A small image denoising autoencoder, trained from scratch: encoder arch pvt.
Rows from block 3 of the encoder of a small image denoising autoencoder, named by matrix and row number. Rows with one number belong to one neuron. Each number is 50 + 12 x the weight over its row's rms, rounded and kept within 0 to 99. All counts start at 0.
After each neuron's rows are labels from the 100 images, of 14976, where the neuron reaches its highest value: "strongest on" is what is common among them. Only what is clearly more common there than usual is listed. The data: dead-leaves pictures: piles of overlapping shapes. In brackets: how many of the 100, against the usual share in percent.
# fc1: MLP up (encoder.blocks.3.mlp.fc1.weight, 256x64), inputs 0-63
# fc2: MLP down (encoder.blocks.3.mlp.fc2.weight, 64x256, transposed), outputs 0-63

fc1.209:50 81 41 59 76 46 46 47 46 30 50 76 69 38 54 59 57 41 42 57 72 47 49 49 48 62 72 44 55 41 51 50 74 31 46 53 39 67 42 55 41 85 52 60 67 50 44 60 47 61 55 44 44 55 44 45 48 68 52 46 64 59 51 45
fc2.209:53 48 46 43 47 61 55 54 59 72 31 41 70 39 73 35 53 55 59 45 44 51 43 48 47 59 41 50 49 58 69 61 56 57 43 62 55 78 69 52 71 21 68 46 35 42 47 71 61 36 50 44 52 42 71 51 48 47 47 53 50 43 63 78
strongest on: earthy (53 vs 14.4)

fc1.178:42 48 50 55 51 49 45 43 61 55 54 99 63 38 72 62 49 45 33 58 76 57 69 47 46 46 56 49 68 55 45 37 57 53 53 49 36 79 42 51 45 53 47 52 48 51 42 48 49 47 62 43 47 40 50 50 47 53 64 26 53 60 39 50
fc2.178:59 45 45 41 39 48 64 63 34 34 52 43 41 55 57 47 49 65 58 24 28 45 47 37 28 55 49 54 45 40 54 89 41 52 49 72 61 17 56 52 51 60 44 56 50 55 22 47 43 48 54 45 71 48 39 42 52 54 43 53 55 51 59 37
strongest on: warm (100 vs 14.2)

fc1.107:56 59 74 47 45 26 34 55 45 63 64 55 38 51 48 53 55 51 44 63 53 51 60 44 47 69 37 63 51 44 34 53 36 54 47 54 45 77 25 49 33 16 53 41 42 38 45 20 73 50 36 49 65 40 46 46 43 48 46 47 34 55 49 54
fc2.107:49 47 57 53 57 40 30 54 37 59 61 50 66 63 65 58 52 41 57 63 43 47 72 52 51 42 49 67 50 51 35 46 20 60 59 49 55 97 47 51 47 27 48 49 58 50 57 46 56 62 16 50 55 39 59 56 54 65 51 49 48 52 65 55
strongest on: large pieces (77 vs 33.4); vivid (52 vs 14.3); pastel (38 vs 14.5)

fc1.92:57 46 53 58 68 53 58 12 54 46 48 47 33 38 44 49 49 28 53 45 52 44 20 56 91 51 44 50 64 44 66 29 43 33 45 52 28 47 61 44 46 51 50 46 54 56 58 57 51 51 60 57 54 64 54 59 52 48 46 36 31 35 59 48
fc2.92:45 58 49 65 65 46 63 61 57 47 50 47 42 51 58 35 55 30 51 34 50 60 28 61 49 46 70 41 33 46 59 48 40 40 39 33 48 38 19 48 52 74 80 58 45 50 66 52 42 61 55 55 58 67 53 60 32 39 51 61 51 55 35 26
strongest on: pastel (77 vs 14.5)

fc1.120:35 66 38 62 61 42 37 60 62 60 50 72 41 58 51 55 39 59 47 27 52 68 47 28 41 30 33 49 42 51 39 31 34 43 53 49 52 40 42 62 26 46 59 46 50 59 34 43 61 22 64 37 46 49 35 51 63 63 62 60 44 46 34 41
fc2.120:51 41 52 19 61 24 56 55 45 51 60 53 57 45 27 59 43 49 48 73 64 50 56 46 54 63 79 46 49 51 39 64 51 49 53 48 47 63 64 51 81 39 30 62 56 71 52 66 71 45 59 44 56 36 43 49 50 53 52 49 47 51 75 62
strongest on: grey (40 vs 14.4)

fc1.4:68 89 49 42 54 48 72 58 44 65 42 44 41 59 62 52 60 46 65 51 49 35 57 49 60 43 92 72 49 44 49 60 63 51 44 54 32 52 39 52 72 54 52 51 54 31 56 58 57 50 32 54 45 39 53 62 32 52 43 55 60 55 49 50
fc2.4:50 80 55 45 54 66 52 48 50 63 40 50 52 68 52 58 70 82 52 62 42 50 63 50 47 40 91 55 49 46 28 39 56 35 47 49 56 45 38 52 67 46 59 54 65 46 54 60 80 27 59 48 47 54 48 53 43 58 51 49 55 51 42 43
strongest on: vivid (93 vs 14.3)

fc1.204:41 49 52 58 47 36 44 57 56 63 52 54 59 36 37 53 40 37 41 28 43 69 70 51 41 32 32 47 53 57 36 58 49 50 64 61 26 38 38 63 34 45 64 51 30 56 29 42 59 36 74 58 46 74 31 44 76 57 55 56 46 50 48 45
fc2.204:50 61 65 42 69 20 55 58 53 50 57 50 63 49 22 70 53 46 50 68 49 61 46 54 47 34 65 54 51 49 44 55 47 58 50 46 48 65 66 53 75 46 36 48 56 66 53 49 65 37 55 47 68 41 34 45 41 66 49 52 51 55 89 68
strongest on: dark (54 vs 13.7)

fc1.70:41 35 35 38 55 24 52 55 69 41 54 45 39 38 70 58 51 43 59 50 55 63 40 46 44 51 18 56 44 51 66 58 48 62 58 52 58 46 38 53 52 65 57 24 67 54 51 45 36 39 25 43 58 63 31 58 43 28 58 51 69 41 66 49
fc2.70:52 48 46 39 40 64 62 54 37 51 34 44 53 38 40 51 82 50 48 62 67 35 53 69 52 65 37 42 52 43 79 49 39 48 43 22 42 50 18 49 54 39 62 46 50 14 50 36 43 58 47 54 51 49 59 41 46 54 48 49 61 57 56 39
strongest on: grey (76 vs 14.4)

fc1.166:61 72 51 58 62 53 51 52 37 40 49 44 66 57 44 50 49 50 73 68 50 66 42 29 57 70 47 56 60 32 47 30 62 51 66 50 62 44 63 45 65 60 36 44 63 51 47 69 30 52 36 60 61 50 56 61 33 30 46 41 70 73 57 67
fc2.166:51 44 41 35 56 34 59 57 37 56 63 61 45 33 44 45 84 56 57 55 46 41 43 44 51 66 37 41 51 49 72 32 53 35 22 50 37 32 56 51 49 56 68 54 43 08 62 31 46 52 58 52 47 50 31 48 58 52 49 52 58 53 51 53
strongest on: shaded (80 vs 50.3); grey (52 vs 14.4); frame (29 vs 4.7)

fc1.79:52 48 45 46 61 60 77 42 47 44 49 31 61 42 61 50 63 39 62 53 34 61 30 58 52 73 45 70 57 47 53 37 76 63 56 52 60 52 53 55 71 38 50 50 56 48 54 81 35 52 44 66 34 32 60 50 24 44 42 38 49 60 60 51
fc2.79:49 48 59 53 67 30 20 54 45 48 53 50 39 55 78 49 40 42 52 28 49 48 60 43 44 41 44 71 50 45 57 45 68 44 62 33 63 34 46 52 45 58 58 52 57 52 57 52 55 33 54 44 68 80 69 46 70 40 50 52 74 57 55 30
strongest on: cool (36 vs 14.4)

fc1.60:53 58 33 51 70 76 48 57 50 64 47 28 79 57 40 71 45 36 59 65 31 45 53 59 46 56 65 48 53 53 50 47 37 57 54 47 51 35 48 48 58 60 35 40 68 57 64 69 56 72 45 63 57 50 24 53 35 40 47 50 50 52 66 71
fc2.60:50 33 41 47 30 41 39 49 37 50 59 58 54 45 49 22 90 58 19 65 52 49 67 59 48 57 42 36 48 51 70 54 37 64 25 51 45 46 42 51 36 63 45 55 42 25 61 28 46 51 65 45 48 51 48 51 53 50 50 46 51 54 57 56
strongest on: shaded (81 vs 50.3); grey (43 vs 14.4)

fc1.69:47 35 36 70 45 44 69 43 44 49 52 49 33 36 27 32 43 29 63 47 43 33 31 52 43 42 61 49 44 55 41 52 46 46 51 55 44 39 45 51 52 21 56 33 58 47 52 31 30 53 36 44 51 40 40 48 57 38 67 69 56 20 40 62
fc2.69:48 45 46 46 42 64 78 52 56 68 61 63 66 66 60 33 42 41 29 47 60 55 62 40 47 62 56 55 51 46 57 48 53 27 40 50 48 51 75 43 63 44 70 54 48 71 49 78 56 42 33 69 39 52 55 67 42 69 42 44 54 64 51 66
strongest on: shaded (85 vs 50.3); ring (33 vs 4.9); frame (25 vs 4.7)

fc1.217:52 61 56 62 60 36 55 28 55 47 50 43 63 44 47 50 45 32 44 44 54 54 34 52 80 57 47 62 59 52 48 28 64 40 54 50 47 55 51 51 51 58 54 47 66 59 67 53 49 42 54 61 52 73 58 99 44 51 52 45 47 44 48 55
fc2.217:46 63 68 64 75 48 40 50 51 57 27 44 52 42 27 46 34 49 43 49 52 43 31 40 57 60 40 56 40 75 54 40 43 50 67 66 39 59 38 62 48 21 62 30 30 52 43 48 65 50 39 49 42 71 61 53 48 44 61 67 43 41 54 63
strongest on: shaded (89 vs 50.3); vivid (41 vs 14.3)

fc1.5:51 56 41 40 40 53 68 45 46 54 24 45 29 54 48 33 72 73 61 49 50 60 47 48 53 33 25 46 47 54 52 48 41 43 75 48 50 58 21 51 47 68 49 20 33 58 55 51 33 48 31 52 32 50 45 54 47 39 51 50 38 42 55 39
fc2.5:49 44 43 69 42 76 58 55 53 45 39 51 36 34 57 46 57 51 67 27 39 33 49 54 47 51 42 29 50 49 59 48 54 42 56 43 69 23 39 53 36 51 49 54 34 19 51 50 25 50 45 46 36 24 59 51 46 47 51 46 30 50 28 42
strongest on: large pieces (68 vs 33.4); grey (49 vs 14.4)

fc1.129:38 62 32 39 60 39 58 41 52 41 56 43 47 67 47 34 58 78 52 45 64 50 68 50 42 47 45 45 42 70 47 58 64 54 60 54 24 53 35 58 60 58 52 42 42 58 75 40 69 32 47 51 53 86 40 48 49 40 56 61 40 37 52 67
fc2.129:52 34 28 49 57 08 53 53 48 51 74 43 51 54 36 38 55 53 50 44 59 56 42 32 50 51 22 31 53 46 65 42 56 63 44 67 33 58 60 49 51 63 42 31 48 58 41 37 43 48 33 54 51 57 22 53 40 36 50 51 45 47 57 63
strongest on: grey (85 vs 14.4)

fc1.223:32 32 51 22 16 23 51 54 51 38 72 49 40 47 54 43 42 61 56 52 70 51 39 48 47 50 63 39 48 52 47 38 50 38 38 56 40 79 70 60 47 41 54 57 44 58 46 39 36 51 58 43 65 73 53 53 53 67 59 55 41 50 58 46
fc2.223:50 36 69 58 41 44 54 54 49 55 70 54 26 42 47 66 57 35 49 82 36 44 43 57 57 66 75 55 52 41 43 76 57 30 47 45 72 51 64 50 47 31 42 67 55 33 57 55 44 41 40 50 37 35 59 40 58 37 46 49 68 55 50 42
strongest on: grey (52 vs 14.4)

fc1.236:58 46 51 37 58 38 34 68 54 46 36 46 42 55 51 46 49 55 50 47 48 40 73 28 40 38 46 41 36 44 49 79 35 46 50 47 39 31 23 50 65 60 72 77 50 54 26 32 55 58 63 39 45 44 42 48 40 54 48 62 45 58 49 29
fc2.236:48 21 64 53 63 45 45 48 45 59 28 51 48 48 37 41 61 37 68 32 47 41 49 58 44 27 50 64 51 49 70 42 44 51 39 57 37 43 42 51 49 63 51 39 65 32 48 45 46 51 09 50 49 57 74 46 36 58 48 50 59 48 25 37
strongest on: vivid (70 vs 14.3)

fc1.190:50 38 76 47 63 71 63 41 39 51 48 46 65 48 58 47 68 59 34 60 34 45 46 47 56 63 60 58 50 38 34 51 43 62 42 55 49 36 72 55 66 73 26 43 50 49 52 52 43 69 48 48 75 44 58 56 45 22 47 47 69 45 44 69
fc2.190:49 67 75 39 53 53 53 58 43 58 47 61 53 43 46 42 47 45 72 28 54 52 48 61 56 39 34 56 52 47 33 43 36 55 71 48 54 61 22 49 30 39 76 23 61 37 49 46 35 28 53 51 46 46 65 46 40 65 51 53 40 56 55 30
strongest on: warm (47 vs 14.2)

fc1.45:47 25 30 42 48 41 52 48 63 59 46 44 28 45 55 47 56 64 56 39 48 50 35 53 48 33 65 33 49 62 35 46 51 65 40 51 42 59 84 51 61 50 53 60 24 59 60 68 73 44 55 53 28 36 47 53 63 55 49 50 26 35 51 53
fc2.45:52 29 47 62 54 79 65 52 49 43 45 53 37 39 80 54 66 65 73 54 41 39 54 39 39 37 68 42 52 50 74 47 52 50 34 68 50 67 61 56 67 53 45 63 45 49 40 75 33 57 44 52 41 43 63 56 51 45 53 53 61 47 69 59
strongest on: textured (78 vs 40); dark (34 vs 13.7); grey (32 vs 14.4)

fc1.186:52 63 44 67 22 51 37 45 49 54 32 44 70 30 34 39 50 55 52 57 24 52 25 50 49 25 51 53 48 55 50 49 35 66 25 49 60 45 42 52 58 66 35 40 39 58 51 56 67 56 66 58 41 32 32 42 52 57 47 46 32 52 57 62
fc2.186:50 56 48 47 66 83 47 55 40 40 50 50 52 39 49 05 78 47 26 38 36 52 51 50 48 34 34 59 50 52 64 51 54 50 29 43 47 39 33 52 51 44 55 62 40 27 54 46 45 62 54 49 44 29 37 46 61 43 52 49 44 55 52 45
strongest on: grey (93 vs 14.4); small pieces (60 vs 33.2)

fc1.137:50 38 41 52 50 55 55 72 50 51 54 65 44 65 58 45 47 65 60 43 51 53 48 43 24 46 58 47 43 50 46 68 43 47 45 51 41 51 72 52 58 48 50 47 47 50 28 61 56 38 47 29 40 41 41 00 48 45 52 51 48 53 44 57
fc2.137:49 42 69 44 45 51 46 45 48 47 54 55 34 39 26 69 38 45 38 58 54 49 46 32 51 37 59 54 53 48 54 54 39 68 61 71 44 36 16 53 45 35 26 51 32 55 32 37 51 59 61 45 35 75 51 47 55 74 52 46 48 51 56 27
strongest on: grey (69 vs 14.4)

fc1.164:43 60 44 50 40 51 47 71 65 47 58 13 52 58 53 50 40 75 55 49 49 54 57 53 49 63 40 52 15 83 51 36 49 48 47 51 46 60 44 56 49 42 50 51 32 51 67 47 59 41 50 61 48 43 43 64 53 49 59 88 47 43 50 57
fc2.164:49 41 54 64 56 65 54 46 56 53 70 56 40 63 41 52 40 47 41 69 76 56 43 44 57 47 32 56 54 55 56 45 59 45 53 58 57 65 50 52 28 23 54 43 27 53 44 51 54 27 68 53 32 71 55 49 60 66 52 49 38 48 60 86
strongest on: textured (79 vs 40); vivid (51 vs 14.3); warm (38 vs 14.2)

fc1.83:42 29 62 44 54 61 47 52 40 42 65 56 45 56 62 55 37 47 60 66 66 71 52 50 32 54 33 37 42 56 48 25 35 30 38 53 73 60 61 57 36 74 55 54 36 62 43 55 51 42 48 38 53 44 33 13 54 55 59 57 46 44 53 38
fc2.83:52 55 35 48 64 57 48 47 46 59 44 42 67 68 45 36 59 68 71 42 76 57 62 45 56 54 57 50 51 56 17 21 72 56 76 61 50 59 50 51 52 51 62 41 54 51 46 53 75 31 58 53 56 46 49 52 58 51 50 52 39 50 25 63
strongest on: shaded (76 vs 50.3); vivid (52 vs 14.3); grey (34 vs 14.4)

fc1.142:49 80 59 68 34 54 45 51 55 56 72 53 66 39 46 45 41 52 52 54 23 64 42 49 50 42 79 50 49 51 42 50 37 39 30 49 45 51 58 48 44 41 47 63 41 55 44 59 57 35 78 51 66 44 22 43 50 71 50 47 27 51 56 59
fc2.142:51 45 60 57 52 91 27 48 46 43 42 53 60 41 47 38 71 33 59 33 18 45 38 52 48 54 41 66 51 49 47 49 46 51 16 48 51 42 37 52 45 45 52 54 54 45 50 40 36 76 73 50 41 45 68 46 52 51 48 50 44 54 38 54
strongest on: textured (84 vs 40); large pieces (61 vs 33.4); vivid (53 vs 14.3)

fc1.128:76 37 55 38 63 48 42 61 33 62 59 32 35 70 56 58 54 69 46 51 49 47 41 53 45 43 50 41 34 48 30 74 38 63 53 56 41 60 32 43 58 50 58 78 52 56 38 27 56 63 47 61 52 53 36 38 56 43 31 63 54 57 34 35
fc2.128:51 68 64 47 56 41 60 49 46 30 57 38 82 55 65 40 50 73 61 66 37 49 39 56 50 28 54 34 48 46 44 68 36 44 53 55 36 52 41 50 39 75 54 57 54 71 53 37 68 47 54 48 57 36 56 51 49 49 50 54 81 50 48 30
strongest on: vivid (98 vs 14.3)

fc1.12:64 58 63 36 66 63 68 42 38 58 41 33 59 49 41 30 52 71 54 42 35 44 61 50 73 52 61 46 57 36 36 48 59 70 63 41 69 25 60 42 68 53 48 58 52 49 52 63 54 56 47 62 62 40 51 73 45 38 38 41 75 57 45 48
fc2.12:46 49 46 39 41 81 44 58 41 62 69 48 65 56 58 68 51 48 52 50 61 72 56 58 53 50 21 50 51 58 49 47 44 78 30 46 41 32 39 47 35 54 45 40 51 32 63 30 57 42 70 40 36 25 56 49 52 63 50 45 63 51 62 43
strongest on: small pieces (63 vs 33.2); vivid (58 vs 14.3); ring (28 vs 4.9)

fc1.133:59 57 53 56 67 32 64 41 38 62 62 52 57 70 69 72 41 23 53 55 51 48 31 44 55 61 52 62 64 37 61 83 65 37 51 52 51 43 65 40 45 55 27 42 52 52 42 55 58 66 35 53 65 57 34 54 39 44 40 40 61 61 59 59
fc2.133:52 40 36 47 52 53 43 57 42 41 51 52 58 56 32 01 84 51 20 57 50 35 50 44 48 38 46 65 51 52 56 49 49 56 26 42 50 33 41 50 58 48 42 49 46 22 48 37 64 43 53 46 60 58 43 51 53 55 51 48 56 51 61 65
strongest on: shaded (82 vs 50.3); pastel (47 vs 14.5); grey (34 vs 14.4)